A small contrastive image-text model, trained from scratch: text encoder norm layernorm, 20.4 epochs.
Rows from block 3 of the text encoder, named by matrix and row number. Rows with one number belong to one neuron. Each number is 128 + 32 x the weight over the matrix's rms, rounded and kept within 0 to 255. All counts start at 0. Numbers have three digits each.
# gate: MLP gate (text_encoder.blocks.3.mlp.gate.weight, 1536x384), inputs 0-127
# fc1: MLP up (text_encoder.blocks.3.mlp.fc1.weight, 1536x384), inputs 0-127
# fc2: MLP down (text_encoder.blocks.3.mlp.fc2.weight, 384x1536, transposed), outputs 0-127
gate.786:126122127127128127128128127131124128124133126128127127129127130127120130126123128127125129128128130121127130131123127129128134125125126129133129127127129129129126128130131133132126131131130123129131128128130132133128120129135133120123123128129125130131128126128126124134126128125130123126128127125126133130124126127131128125120133127129127123133128130125127130123127126128129134124133
gate.787:129127130127131129134126127130127126130127129132129129125132130128125130125132125129129126129128134131131127131127121129125126126133133125128132130130126128130124126132128127132129127128127129128127133125132129132128127123131127128126129129133129130127131127125131130126126125127130130126132126127132129128124126125125131127130127129130128127131130126124131126127128125128129132129126
gate.788:132136122127131118131129136127129126133124127124128130118115134129134125138127134123129129126135131131123121129125136120132125124121133132119128139122131120129131128122129130132129130115126129124123122128131131126113139131133129120128127109118131130122128128127116138122130126127133127125123134122134129129130121128129123141130125126128134130132122131119137134116124130130128128126129
gate.789:129128126127124120132131128129132120130129133125129121126129120134135131125130125124125122126133129128134131131135131133129126134121126126125136128126125122128134132129129129127129124130131123126132126123134129126127127126129128122127135125131128126127131127129124124135127128121128132127131132124137124132128135126126128130125119123130120125132127126129128129131132129128130135136123
gate.790:125129133129133130129135132111112125118133124124115134131128132145126120135136135144121109130117131125113136138128126132152124125129131123131117133125115122124145127116124127121129131122135142130118127137127138138133136131136101133115125140120117139131139138137119121129125149134134129120122138109130129117124132129125136122121137131120117133108128137129135110135132119126119118132127
gate.791:126125132128128123127129129126130130131126126129129127128129131130127124130128126132132129128127127125128124128126127124130125130125124126128127127129124128128127127127132126125129129132131127129128134125130132134127130127127128128126128126127123127126130124134126127130126130125129131126131134133127125124130128123127130128127126126127124131128125125126125130131129128131129128123125
gate.792:128130127126130126128128130131128127129128129127126130129129130127128129130126129131126129131130127129128127127130129128127130125127127126127127127129125128128128125130128129124128127131130131132128128127130127127129128130125127130129125130125126131129131128131126127126130130128126131127125127133128129127129125128130130127129130123126128128126124127126131127125131126129128131126127
gate.793:132126128127126124127130128124129123132126127127130124128127127130124132129126128126128126129126127126125124128133126129128130122127127124125124131125129129125125125129134132128128127125128130125132133124126120127127131129131127130127127129131129125127126131127129130127127127129133130125128133128127131124128129129127129126126127128131132126129130127130131129129125127126124128133132
gate.794:127129125127124127129126128133128129127124127129127126129128129126125125128129127132126129129126129127126133128128128127132131130130129127127126127131128129129132128125129130127128128128127130128129129130127130130125129127128128129128125128130127126127125131130124124123128130126125130126130126131128130126129130130124126131126128133129131129129125131127131131127129125130129127127126
gate.795:130134124131124126128123128135130126129134133129129127129132129125131132129127126125126123129129126127130123130130126127130129127126130127125125128128125130125130128129131129131123122128124131126124125123129128127125129128130130128128129132127130129132119122127128126127124130126128130128127131128130132127132129127131134126132125127129123129123125129133123123126129127126127133127125
gate.796:127129124125128127123121129131130127127131130127128128128128126129130130127129128129128124130127125124129128129127131132131127128131126126125130129126125125127126130127127130129129125125128127127128131128130129127125127128129129128126127131128127130131133129128127127125132127130128129128128127128128127130127123129128128129127130130131126129126130124128130126128125129128127132128131
gate.797:125122127127127130124131129126128130127131123128130132129130130125128128128127130130127123123129128122130134124133125126123133129129128131125128123124133124127129129132128128132125126122126128129128126130125129131130130125131131127128125128127128131130127127122129128123131132125128127128127130128132130131130130129128128126131128125127129133125129127128127133125124128129126127130124
gate.798:124127129130130124126127130128129128130127126131126126127130127128129128125127126127126130132129129125129124132126132126128131123128126128130131133130126125129128126129128125130129128129130125126131127124130132128128121128128127125129131127132128128128125128129124128125126130131130124127126128130127127124128127124129131129124126132127131124124129128128129130129128131126128130127132
gate.799:128132132127129128130129131129130129126126129127124129130127129127128131130129127128129127127128129129132127127128126128126130129126130128127130129124129127126127130128127128131129128127126128130132127127128130126125128128130129126129130131127127126128128126128126129126124126130131127129129128131124129128127127124127131127125124130126128130127127127127127126129130130127131129127128
gate.800:130124126129126130130125130129130124126130127127126126133132128131127130123126120128130128129129130132126128123127126125129126129126126128126128128130129125131127126125132131125124129126126124130127126131132130129129126130131133129129128126130129128128125128129129127124129129129126126126129129127129127126125126124128130127129126128129130130129129130127129128124129126126128129127130
gate.801:136131102147116139118137152114114152131088138101114140133109155142130113121139140137086145127136125133133118122154128131141139100129139153148126127181157141121170142114119170143108113098114126131113153094111139132144127131106107125147115137140122120121197112154125150110147123095144124151130133124103117101150111128089148101129110160130144138132119114171121137172163138141105111105103
gate.802:130135128130129129128129133130128130129127124131130128125129128131129129125126127122128128135128130134128129129128128129134124125127128125131130125129128132134123130127124129127129128131132129123126128124125135130128126130133127128128132126131126132127129129128132129126129125127128126127127132127126129127129124127130131125131130131130132129127126130125131129129132130127129125126128
gate.803:128130130127127132132129125127130125129124125132128129126130125130129126131126128128128130127132125131128124131127127128126126133128129126131129124127130128128128128127129128123129131131125130129130131124128130129131130126130126125131128127129128128128128130130130130126127128132128132128125130128129126124129128130129124130128130127125133131126129127129126123131128128126125124125129
gate.804:181114127087162085168142155137133067118172167232149199122124116107107087124171096087031042082019119131131145141111077223152152143094084077116052101186047051160255137140157168160159057131118048135122183127149139114089155151135175160142137136084127107061191117037149143115096046101101069105031108187102138117199071109134091169245069045149172087211087126207088120104071068190136144148167
gate.805:127098126231123126202054121153065000029128199224138049176135100056255137102098032132088155070039093037109109108181185033100126090137000149144106141097041211215255144164027097001149008094192132042130156074165207064240087164154126133161236117168074171133065096122064032107030017178114152116049000255147021127136003255142204209142107034158224102199001153255128169160107056114087199107219
gate.806:131126125125124128130129129130127131132127132127126129126128132126126128127123125129129128129126124128126125128128127128127124128128130130125127126128123131128123128127127131131130130126127121126127125124126131128131127134128129129126130127130131129128123128127129131127131131126129131130130130127130130128129129123130129129128124129130128126128125125130129128125130128128130126127127
gate.807:129127125130128127130130129125125131124129127133128128129132124124124130124130128130124128130125129125124127128131126129123125130130129130127127128129131128127131130128127128124130128129130127127127132124126130129125123129129125128129127123127126125131130128127123129125126130130129130128131123128127128129129127132130124126130124129127126130129127124129131126127129134130130127126131
gate.808:107105216136097237145134253120078080122202107113127089128088068085241111191108120143124141123087093220160134087113145133148217132204004122000087041191029102133090096153139012224143130083153108133023101130224125086160159097250105146191144137115072109081026146140051060118124124137143160091181190076186118086151155180136007165090129076167082198107166178073223174218121235056066100145090
gate.809:128124135126142130097139120112134128128130125121125123131126130134127121125129128121139131116149127126120143120128129119130133125124133140126134134133121128139126133135125132127139134124150120134128133133138125115127129114112122116129135137126145129133137137136133130132122139117124138129129124127122132126126130114129125114121129130138135118111128116134115138133148129137136122125130
gate.810:129128125130125129125128129130132129129130128130128127126128127130126131127125128124126126128129127129129128128126132125128128128131130125130130129130129128129129125130130127126129126130128128126129131127130128125129127127129128130131131127126127127126126124130126127130125128127130131125126129127130126125130129131127128131125129129131127128125128128126126131127129129127129129131130
gate.811:129126125129123124126129126130129129128124129130127124126124130128128129127131126124123128127129122129125127127131132124130127127124128133127130128131133127124130133132130131127126128126130129125128131125133132129126127130127128129129122131127125129125126129130132129127125126127130127130129130122125128129128130127129128132125128127133126126124126126128133133126129128130124127123128
gate.812:129124128130131129130126131125126131128123129124128124131127127129128128128127132129129131132132126132124125128127128128127128129127130130125129130130126133129129129128130125127124128131126129124129127126129126129126123126126131129126129129127127128130126130129129126125133127126129127126128125128131128128130129131126125128127128130132127128126129127127127126126133129126131126131127
gate.813:123130130125130126129128125131127126129128129130127126126125129129124127128130125129129128127128126130125128131128132128130127132128126125125125127127131127128124129126126130131124126128125125130132126130133127124132126128132127127130128128129130129126129128129130128130127127134131133124126128127126125132125129126128131130125130128126130133128129131130127130121127127132126132125127
gate.814:107128102133130131134129124130125131130147117119131132119125132125130125123118131130122145118142135125126127155115135123135130120142125128127120139146132120123130143126109125129131150136130121136124129128128119134135148138126130128134111135126125132138135138132140118135119143121123121124124129133130132120113142139119126137125134137121099120106134154124147115137119124116133123114134
gate.815:126127129130128128124127127128129128129128128126129129129128127123128127129125129124130129124127127131125130128129124129125129128128128126130129125125129129130128129128129128126129128130133126126128129129128129127131126129130129124129124126126126127128134127126134131126129127127128128129128126128129126127125129132128127127128130129129128132127123125129127129128130128129130127128127
gate.816:128127128130130130130125127129127125130130127127130129130126126128126130128131125126131126131126127126129124128133128127128130127134128128129128129128131131128127125126128129130130126130129131130132129128126125124127127126130125131128131131129129131129128127129126125128127125130129129125130127130127126126124128127128128128132127129127130132129129130125126128129130131128128127131129
gate.817:121106108152116150120142121144134148171127161096139133097132109108129136137120125156123110107135103137128136138122117136130136131116141127119121080144116122145103126137140101120145161129145123174123114087112160137131099082123132126117087158114160132127129125114126135140106095111116133113139122093104109142135155132160120103136125144151112128146152111126143163151117168126142157125107
gate.818:126126128133127131128126131125125131127130126133131125128126127130132123125124131133126126125129127126129122129128129127130129127128130130134126126131125127129129126132125129129123133129126126127132130126128127128131128128132131128130123126128132131121127130128125130125129127131130129129126129127127131130128129132128130132126128131132129132127126127129130125127125126126131130126132
gate.819:113112125102118128122104211126099191096030143133137139108184160103173062106154151113197112153127152081215110136195161140095190093122086192138168162146110097127190067096126099108109142136125141129168100150111136080121132115071108138139126140090126190173141138081089121160171119199170096146153125164141147089144170152117171093090148176150131145093093178175094087120144174158120170096060
gate.820:155198180075181182089131134121215164079111144171136109112123138111151103128143111138112120121134107104124147154095106111119128134145161192094110057158068064157131158143140154086085196118173129128125042068108149086151106163097124126107119156039095123131114194142151143077141183164081201068148113121178175112142081101181148133172130187110126185109066080114065141104196138095046146119139
fc1.786:130131128124130126130127130122129131128129129130135131131125129129130126124131126124137130130123126138128136127132126130133127130130130126126131126128123130128126124128127131133126129132128131128128129130131128126128130130120129133126131126127127130131131128129121126128131131126131133132126129128127130121125132130123127129127130132126126128126130125130130125130126124125126131127131
fc1.787:131128128128130124130126129128125128125129134123125126132126128131133127128130130127127124129128131129126129128130129129130129130126127126128128123130132127131129125131125127128129130131126130127127128126132128131126128128127125130130126129128125130126126124125130128128130128129133131129130130128126129129123124128126126129129128128130127127130128130127126135127131130130130128132126
fc1.788:134132126124129121130132133124121121130124129123128134120119136131132126134126122123133123127136131137126128126126139123132129127119130139119130141124134124127131130123129129135132132117130129129128123128132124128120131128133133119132126120122133124113128125129121138134131131130131131127122130124134117122129125126123128137133121125129133135132130133112133132122125136126123131124131
fc1.789:127135118130123125120128122123130126128133132126126128128126118126131127131131130123128123130134129129128131130130133130127128132118123130124134132128130124129128128125131129130131127121129129129129128131132133133129124123128128126129129131133130129129127130130123126126127130126126131127128129124132125125132130129123126127132126124132127128126130131127128133123134124133125138136126
fc1.790:126130132134138136114132135116117127115133130132113124116129127140129126129130130137133115121127131139109148133129123134147123129132135121142125129129115130132146128113128126117126136128140137131130126134125135137138137130125112130113115141119117132142142126126116123130131142134127133121118138114123125118119140122120132113127128127123128138104123129129128118130135129128117115130137
fc1.791:128130126128127125126129130131126128130127125130127128130130126130131127132130125129126132127133131127129126129126127122130128129128128133129129125131125129126124127126129125127129132131133129126130127127127129131127131126129126129129129128133126130129126128130125124130128125130128131129129131131130122123127130132122126130126129128127124128126128127127130124125127126131131127129125
fc1.792:126126130129126129127126127131129125127132123126128130126129128128130131128126125127128129127131129129130129129126130129130128126126128127132126129129129130129129126127129126126129128130128127126130127127126127127124128129130127131131130124131131126127129127128131128125127129129127127128124132127125129129130130129128130128130130129129128127129128129127126130127128126129127129130128
fc1.793:126130131130127127130128130132132128126125126130129126126128127126129133129127129130124130127125128126124127127127127128127121126127124124126126125127130133127130134129135133126125129128133127124133125129126128130126127132129127133127128132131130125127129126128129127127130126131129129129127133131128126131128129126127129130130122130127129133129125127129127128126130128128123128128132
fc1.794:127132128128129132132126130126132125129128130129127130129129128128128125129127128129127129125125129129125131127125127127127127125129126129131128126128129130127130130129127129125130127129126129129130127124132134127127130126130128128127132132125133125127132129131127129127128129124130126124129125128126126128127128129124133127126127129125126127129132128128129128126124124130126129127129
fc1.795:132126129129131132127130126122127129130128128130125130131124124133126124129126128129129131128132127130128132131132128129126124130133128129127124129130128133130125125130128127130131128127132128128128128132128129129125127123128125129130127128125127130128131132127129128128129125123128128129127127133123129132127130126127129127127133129128133129129130128123132131128130130126129127128133
fc1.796:125131127130125128131128130133129130128125130128126127128127129128131127129129130128128130130129128124128126127126127126127125126131129132133126125127127131126132128130127128129127124129129127127126128125130127130126126130128127126130126127125128127129128125127129131129129131127125127131126124127129129128127130133126126127125126127129129127131129128128133129127126127124129129128129
fc1.797:126133125130127129130127128126124128127129128129130124127127126126128125130126129126126130131129126127127123129124133129131124125132125123125126125130126129129127127127124126128128127132128127124132126132127128127125129133126126123128131130135128125128128130128129125132131126133129125127131124125128128129128126123132132129126130128132130126131131123131127124127126131127127129129131
fc1.798:130131128127131124129127130128130128131126130127126126128128126133129126126126128130129129127128128121130127125129127127126129125126127130128128125128127130128131129129127127126128127129126127131128128129131127131128126132129126126129128131131129133128126124125127127127124127132129124129128127129129125129129126126131133130129128131127126128130125125125129128128129132127129127129127
fc1.799:131130131128126129129129127127130127127133131130128127129128129128124129126131131126128128130131127127124125124129131127130130126125125129126126129126131127128132126125128126130126134129129130132125129125129129129126126128127130128125127131127130128126130126124124124128126131130128130126128129130128129125128126128127128130125128127126128129127132128125128123128129128126127128132129
fc1.800:124130129126126129129125129126131127130131124125127133128127128128131126132130126129123126123129127129130126132124129131131129129127127128124128130125131129130132126128131126126127127126128128127125124125127129130128125128125123126127126131128127127129126126131128127131125131129126131129131128126128126132125126125132130124129129125128129125126128128130129130126130130129132128128128
fc1.801:098111131139125132125112157097136150131109134118149128133114146121135108129144127135085158129127143140144111119127145142145137109111115141130128103155134134124149135131115144136121114119122116127109136105104146132145129138092111116137122153139123124117166104111121128117149141139135128137124133105130127117132112099119144115141104169151156133158097134169137114151140153145126100122106
fc1.802:128124127130128123133127127128128127133126131127125127132127128129131128129124127134129134125126125131126131128126129128130130125125125128130123131128130130124131124125128124134127132130131128129130126134130123127129126130128128128130125129127128133128132126124129128128125132126125130127129131130126128128130124129123131126132131126133122126127124130125126130128128124126125132135130
fc1.803:133125129126129129128128126128128132125131131130125127130126125129128129131128129123131131129127127126128127127130130123129126125129126129128128126130127129126126127127127127132127125130126131128126129127126129126128127127125127127129130127130132125127127125128127130129128129128131128131130127126127129124132128131130129127129126127129127127129127126129129126128129128127128125125125
fc1.804:152125109138122142187075148080163155202202133229073110123100159120129092123171119113094095102021149094168162123074087149099098094075107138116058086096136089181255108188125203073166085077095066113231115119105173066057080142114125148116129142122099134111140102069173142090121065137037047122053095165085146113228030141059068140199058010116242150177070183189099092165128107127163177109151
fc1.805:198022092252215069172123075094065054070146114209128024137167108079205050107092049145090228030092181090083140095067201142071121105113071177198086179143012245174125220163105168013147082121182097111200151109088189150216149213095125161145221127146129087123105074117133052157000096156049107076000000255065080130008000220072101190122157143215161110231006134098190159177013113143138227000142
fc1.806:130126126126129129129128125128127126129130129129130126131129129126127130131123132129126127130127125129127126130128128129126130131130131129126132125126128125128125131129125131129128133132125129128128127125130131127130129128127124128130128129127131127125127127128128128133132125129131129131131126124129130127132128130127132128129128125129125126125129132129129130130130125126130129124129
fc1.807:127128131127127129126129126128127126128124125126130129122127128133128129133133125125129126129125129128126129124127130130125131126127130125128132130129125123131123126126129130129129127128129127127133126127130126124129130126126126129126129130126126130128125127131128128132128127125128127127129128129132128129124129126126126129132131126127129126130129127130124128124128126128128128126126
fc1.808:126181062177162100151216154088106148158150096069136124138052137085083086214067049165097151169145193178119109129176195192164164042170109096143157093136184078164098108081127076194066083140060169113168099033059063162170197130218196035126116123127145105181157056195142190189077145014158140146180159048156099187146173026167145142125150138197094159088104105100146074143108094145080125081167
fc1.809:135124129130103123149120126137116124126127139135128135126129132119127131120120127141108128148111130131136122128134110126120123135137118120128128129119127137117121119123140133145118131131109142119122136128128135132129126139137126137137127110137116124122105124128121127114128123127120127126132133132139115132143136150124138129143121135122126135140124134122133118126117134103111142137128
fc1.810:131129126130130126125128130127127127128128129127128126128126126130127126130128128129129129128127130129132130127126128127127130127127129126129125128129130128129125130126126128129129125124127130129130133129125132129126128129125128126125127126126129126126131130131129128127131126128128128132129129130127128129129130128126127128127129126124125128127129129124130128128127131130130127128132
fc1.811:131129126131125129128129127128131131127131127130127126134128125130130127128125126130125128127128129128125130126126127127124129129126129128126128131131126125135131128127127127128132125134124131127132130128128127130133128125127128128125130126126130130129130130130125130132130128122126132127129127129126124129127128130130125126127128128125128125126128127125125123126132127126133128129132
fc1.812:126124129127126128127129127130126126127125132125131125128130130127130131128129132126129129127128128131126127131130126127128126124125130131129129129125126128128128128129125127129131128128125126130130127130128129131128128126128125130129126129129131131125124127129130126128128128127129128124127126127132128130129128129127129126130126133133128126127130130132128124128128125131130128128130
fc1.813:125128129126129131131125128130126127129128127129130124125125124124125130129130130126130128132128130126129126131129129124132127131126128130128127129129128126129130127132129126126126128126131127128131129124125129125129127129129129126126124126128126124125129130123131127128129127133127125131129122127126132132127128127131126130123128128127126126128125125127128127125129129129129129132129
fc1.814:144143150120123130120141126129128136131108127135124130124124132123122124128136126123133097130128124138123138103138128129134128134128123128134130124128116136142130121127139126133124114111125137118125118126123128131129111112126124132124153121130120114118121118116117138121141121146131151134128119117135118140141121120138125109124132126134145143137117113141115129130134131135122133138133
fc1.815:128130127128128129130129127124127129127127130131128131126131128129126130129126128128129130125130128127128129128132125124129130129127126129127131126131129132129126128126128128130127124125129129133127130128127128126127127129129129129132125129128129129131129128128133127126125128128130129126126128131127128130125128127126130130128129129131131127128128130128128128125131129129128128129132
fc1.816:129126130127130127128131127129126131127125131130130126128125126125128130124131128132127129127122131126126131129123131129128128127128125128130125124129131126130129130130130128130131131127128127129126130123127126127129125128129125128128128128124126126131126129126130128130130132130128127127128130127125130128129124130134129131126131128126128128130131129125128128129126125126131126126128
fc1.817:113088106142104114132138111161122136134145132085121161103113116119124147155127141124131170098127106113123145167121153107119129106088108105103149092126131143154148130129112114126118142163104132155104119125127154121118159120125115145141122122101148122118170127123153128124118121130111107130097146146112117126139158110112122120122125149117163139107105142181127118125131138118121178135130
fc1.818:129123126124129125128125129128130125128129129133134125131129127132131125131130129129126131123125129129128129129122129127131127126127133125133127130127127127130129124130129126129121127127134125131132132129128126128130124130124125126128126126130130135126129124131128125129132123128127127128129126127128132127125132127129129129132129130129128127127124124135130130128128128127128132124127
fc1.819:103159128171138090151180070150143092121206169139122132190053146191113178114150095169070173152156115178078136156059109104111087129077177100119123107095122190146076198099094107080185134153172123141093163093119116157074161123153187157116183106153135080054104102195193134096073155085092155154122146086136091162128084105147062222159099085100157085136122122078109124124091088113132093115203
fc1.820:099096100143149131134112097163054082152130141110099179115113079114137099185142135128136124139106156147136121130125158138161123142151063120128078181124192168090107152153111103134137087152128122094089201174117097168125071180142087197199100140178143215149119134155049124180119097126098103156088193184100088188147183162048142085084149092105052123073133163169195142178090145129188155037090
fc2.786:127123131129128126133126128128135127125123127126123129129129129123127125132124129128124129126128127128130131128128127129129131132130127128125134127130129127126131129128128129126128127128127128132128128130128124125129132127123125124127125123124129124130131127127126126123126123128127129124131134130128122128132128129133127128125133128125132126123130124130126128129128126134126128129128
fc2.787:125125128129130131129124130129128128126130125126129131129129129126128129127127128130130133126126130127130127126129127125134129127126123128129129132126128127126131126132125129127130129126124126129129126127131131132126129129125129128125126128129123127130126124126126127123124130125130130128132128130126125129129129127125130126127130129134131128131127122128126127126126127129130126127129
fc2.788:133133118131137124118129132131128125130121125119123137133123137128130129141137123127130133134126123130125119121127129121142129125118128131134140136117128117125136124124127130121115143118138119124121127120138135125129127129137130122121135133117117139123128131130134134119129119131126141139117132127121126123131123134143134132129127126133135126136128124130136121136127120126126126124122
fc2.789:127128133126132124132123125125128127132127125128126123124132127123127130131131127130130128123127129127126129127127127126128126129127125129129124134126127130133128130129128124122124125129126130131124130124130132130133130129129130125128127130131126128129129129124126128134128127121127128132125127120124127125135128131132129130124124127126131131130124127123130126124129129128125127129125
fc2.790:142146118126131139131128130128115143134142136146119132122135137127122133148134126135120126122116130141126131124131117128137122139125125152118137133115123103133127127127126126131126140126121121122134124120137117141126131129132115132106119124119137132127128131132130129106133126130138136133119138139131113124119122135132141136132119130109113116131139115130127115117115127131117124112118
fc2.791:130128124127129127129127126125127127129128132127122130127130126130127129127125124133128126131125125129125132128129129127130130127128127130131129127127128125128128131130129127127129125125131127123128128125129123126128130129126131133127130125129127128128128126127126125128131131127128123127130132126126130126130124128131133128127125129129129128133127129129127130129129130126126127130130
fc2.792:127128130128129126125126126124130130126127128128128129129127127127128128127125130131127131128131127131127131128126131127125128129126127128129134126125126130126125129127131124127126125128128129125128126129125128128126127126131129127130130127126127122130127127126127128126125127127127127129131129128128128126129130130125130131125125129128127131126130125131125124126130130128129128132125
fc2.793:129126129127125125127124126130129126125126129125126130131130123126127127131130127125133131130127130127123131126123126122124123128123128131129135128125128125128127131128127123128131129129128126128128128129127132128130124131126129132129126124131131130129131128130127127130131132127131131132129131123127128127132125130126126125125124129131132136128131132128129130124134126131131124126128
fc2.794:129127126132130126128128129125129127130129130131124132126129127126130126131125126126132128124128129132130132126126128127129127130130128128128127127126128127129129123131128127127125131129125126128130130126132128126128131127129127131126130127131124128128129125127130129129132126130127130128126130130127128129128129125126131128129129125127132131131130126130127126126132125123130129131125
fc2.795:130123127130130131129126123132124130129132128128124127130128128128130129128128130129126121130135125130125126129128126129128132131129129127132128127127131130131128127127131126130123123129124131126125131130126131133127131129129130126125131128128130126126125126127125126126128123124128129125126131127127125125128129128125130129129124129135128131127130128133127125130128123129135123131132
fc2.796:125123127126126128133127125126126129128130130129127135130130126132134125126129130130133129125127130128127124127127127130130129124129126128129128128128131128126130130127127126125126125128127129129132128131130130133129127126128127132124129131129124127130127126128130129125129130128124126127129129128125127131129124124126129124124131129129129134132128124131129125129129127125130124133129
fc2.797:126128131131129130124128128129130127129125132131125130128133126127127130129129129129129127131129126130129129130127130125123123131124127128128126132125130127126126129121124129126127131127132129131129126128129127130128129131128126129125127131129126129124125126131129124130128125127129133128127131128128130130127129134126127132124128125132125130129125131129132123125125131128129127130130
fc2.798:129129127128127126129131127123128126129128132127123132131126129128127131127130124128130131127128131128128133126122125129126126127127126133127132125123129130127128127122127127126129130128126130129128127130132124132129131126125127124124127127129128129127132126128123127130128127127129132128131132123126129126131128126130129133131128123130132134128128131133130129124128124127133130129127
fc2.799:129126126131128129127125127128126127128131131126127128128126128128127130127126130128128127131127129125126129128124133127129129125129126128127129127131129127130130125124131128125126131129126131127125129126133127130129131127126132130127130128129128129128129126128126128128128126126124130128129130126128130129128128126128126129127131128126132130126130128129130132128127125127127124130126
fc2.800:128125130128131130127129131126129130124129126125125125125131129125131125129128129126126132132128128130130128128131133130129128130132126130127131130124128126128130128128128128127124124133128127122130126128126130127130129129128130128127126128129125131129128127124128127127128128128123127126127127131125127128127125129129129126130126129131130128131131124127127128125129125125132127129128
fc2.801:148104145142121156148113110151131112125116105106122127142128102130132137122132116103139128120115103139100117113094130117114119140141095125092107102140157131139132142101124113122160137153130166166106135148127112128156136090122116132137112141145103124094153125119106133150122124130127129105150101140125142140137123130096100152127149122171123117139118158136143131096116112148101159141117
fc2.802:128127129128132131131130130129127129131130129123127129133128122124128124129125128127128132124125130130129125130127127124124131124128127129128131131126124125126127127128130133126129132127127129123128130125125129127124132128123131126125128125124126126128127127128125129131123126129131128126130126126130128128128126130128131126125129123127132128129129128126132128128129131130132124133131
fc2.803:124124130132128127133128128127126126125126126129126132126131127131130126129132124132125128126131128129129129129124126126129128125126125129127125130132125127128130127126123125130128131127126128130126128127130127128126129128126126126127125127124129127127127129127131131127128127128123132132131129129126128134128127125130129125126126124131131128130125128131127127128127129125128129128126
fc2.804:191105116087115101121126123026126134061091156149123145166103052165209093160091124137139119107109115170139141146187217176144160081132126086160120100132138146082128114103168090094191068078152090174102194106148182127115099138128102183130147155121148171175068149140031073068112223161153125052111044138104107123089136183137136149161074033104075152157147170074100186183132156160095207108138
fc2.805:254063058024049021076040100050249162063098082255162066151149055245204107092032095213096146091082044255144163227180153139112174082173058213163156154173104201065164179157186121186116063082196069230049154131136199109000040089059159255189245145045155137167133143112002137104160241185255081000170085171157029084024052123156130133170110002066138197114099170029122084233045055181144150041165
fc2.806:122124129127133126126126123126130130126127131128125131125131126127130129134126129131133133131127132123126131128127126128129127126130126131129129128128127129127128130128129130124129126129129130125131127130131128127126127125127125131126127130127124126129129128131130125124125132126125124129129132128124129125128129124128127132124129132125126128130128127131132126130127131127126128132131
fc2.807:126127126128132130132128130128129130131130126130130129127133128126127130124123129129132128130130128128133127127125126126130128128132125128128124131126131128125131131127127131125127130130126130127126130130127130126125129130130130131125130125127127128130128124125129129125127127131127129129127125128127124126123128131125129132129128126126126130130130124129130125124129126128130127125125
fc2.808:089141119093153181153152075172160178099101108134100149146189172098141111051079150137099137203197185075110121110190091150076058113118085155202125142089141146100075085109147080107169124142068104118103129126091180139080047125052090176125152123162155121108173163145117183096101099069132099169103081146122154162099196081118164120107091183115117070103154128164083146138138059168130120120123
fc2.809:132140120133127136136134127120124116133135127129134126132133132135115116128119129122134139119127127120132119131111141127136124131122139124115141133129129142115129123138121128134142129129132124134125140144125130130130143136128137127140135133108110122115130114125131127119129135126120131123134152135128126117133123127133135112131130113136125137127129131125134127121134126121138117121125
fc2.810:130129127128129128129130125127128130130127127132129129127127131126130125128127125128131128130125130129129132130124126126129128128127128129128134128129130126125129124127128129128128124128130128129127127126127127127126128122126128127128130130127129127127132124129129126128124130130125127128130129128124128128126127127127129130124129131134130132131129128128128131125130129127128126130126
fc2.811:127132128127126126132132126131127127125125133129124124128127129126130128129127128132125126125131132128127128125127135123127128126127128129124131132129130129127127127123132130131130128133128124130127127127129132133128132131127133125124127125126127126129127126126127128127127128131127127131127125130126130127124127129125127127125129124130127125127131129128127124130131128131132125129130
fc2.812:125129124126127129129128123125127127130129132131125125130131125128126129128127124125127127127128132128128131124127132124130125126131125130130129129129127127125125128130127128126128127127128127134129131132132126131127134130128127124124127128122126126127131127132125126130128129128124129131131128130124125129129125129132131128126125127128128128128130125132125128128131129127126128129128
fc2.813:128125125130127130129125128130128129127130126129128128133129126130129133130127127125131125131128129129128133126130126126130129129127127130131131128125129123130128128131125125126128129132132131123129130129132128129131130128128131131126128128129124131131129124131127124128129130128126123129125128130126132128129129128131127125131128130129127130127128127125131126130131126127127125128123
fc2.814:123126125126129138130133127135130117123119132126130104117141134114118127135119136136123115135135108126130140125122126145143131124141111138115139125127138139126144115132127132101129125128130145124121128130139133116129116121131131119136149118128116108137121130121138135127135123133124124132128126132136130132127138139123141141141119137135116121135124136125125135131122127118141123133118
fc2.815:131127126128132126128128130131127127127127126128126125130131132127129129128132129126130129129127129132128127128128131128127127130126127128128125128123126128129128130126131132131129128128128130126126126125127129124128132130127127127126125130127125129127128129127128130127130133129127130128129127131130130128131129135132131128127125125133132132126126125125133125127129129126130129129131
fc2.816:126125130129128129130126126128127127125130132130126127126130130125128127127127125130132128129125130131130129127122127126129127126126127131128129127128132126128131129129127126126126131131129125128131131127128128129127130129131131130126130125127125128129126129127128125129130130127128127131129128125129125126129127127126127127129128129128128129126131129126125124125127126130130126126127
fc2.817:133152099146130128145117113125165113103124116130139123147125137125118119126108124115098117111115141103138126158136141109140142120147107155126130106145126119118145121108097130115150145161103124121097137114096124145111111128112155128129151139110136139147116126140133118078132117116117105126150154126134129111130108132113102132136128119130150134123118141145128111136121095108153103130139
fc2.818:127128126132127126126130128125132132128128129124128129130131127126126132128129124130130131133126133129125124126127125127127123125126127130129131128130127128126131133131128127131130130130126124130127129130133127132129127130128127127125127132129125123132125132130131127127127129127131126128132132127126124128130125125125127127125125125131128130130132128129130128128129129132125133131127
fc2.819:058104122150131106165168145073081136093085136103090125122069133137083134181139096136085128130106091085127134146118142193130122162117100071180121094098100157123126144130145076150182134093078128180166093158075086076126130129161143138161102176119144128080084162155149149116122142119172152124153183135100173142132101107104132146156039133174102133128113102080090149150136074156163128127091
fc2.820:096129112164132144176139131130117111136101143204136196096121143138127129110066146166133152151140175075135145094065139117186101129143123121097130151109158204120153124199122112086163132120110130118123104143123088182131141158106138171132099089130187106082134119072090120102158092203124139116126158124131108182104104128119180105146108101145082134155145192083158120166169169119122117062164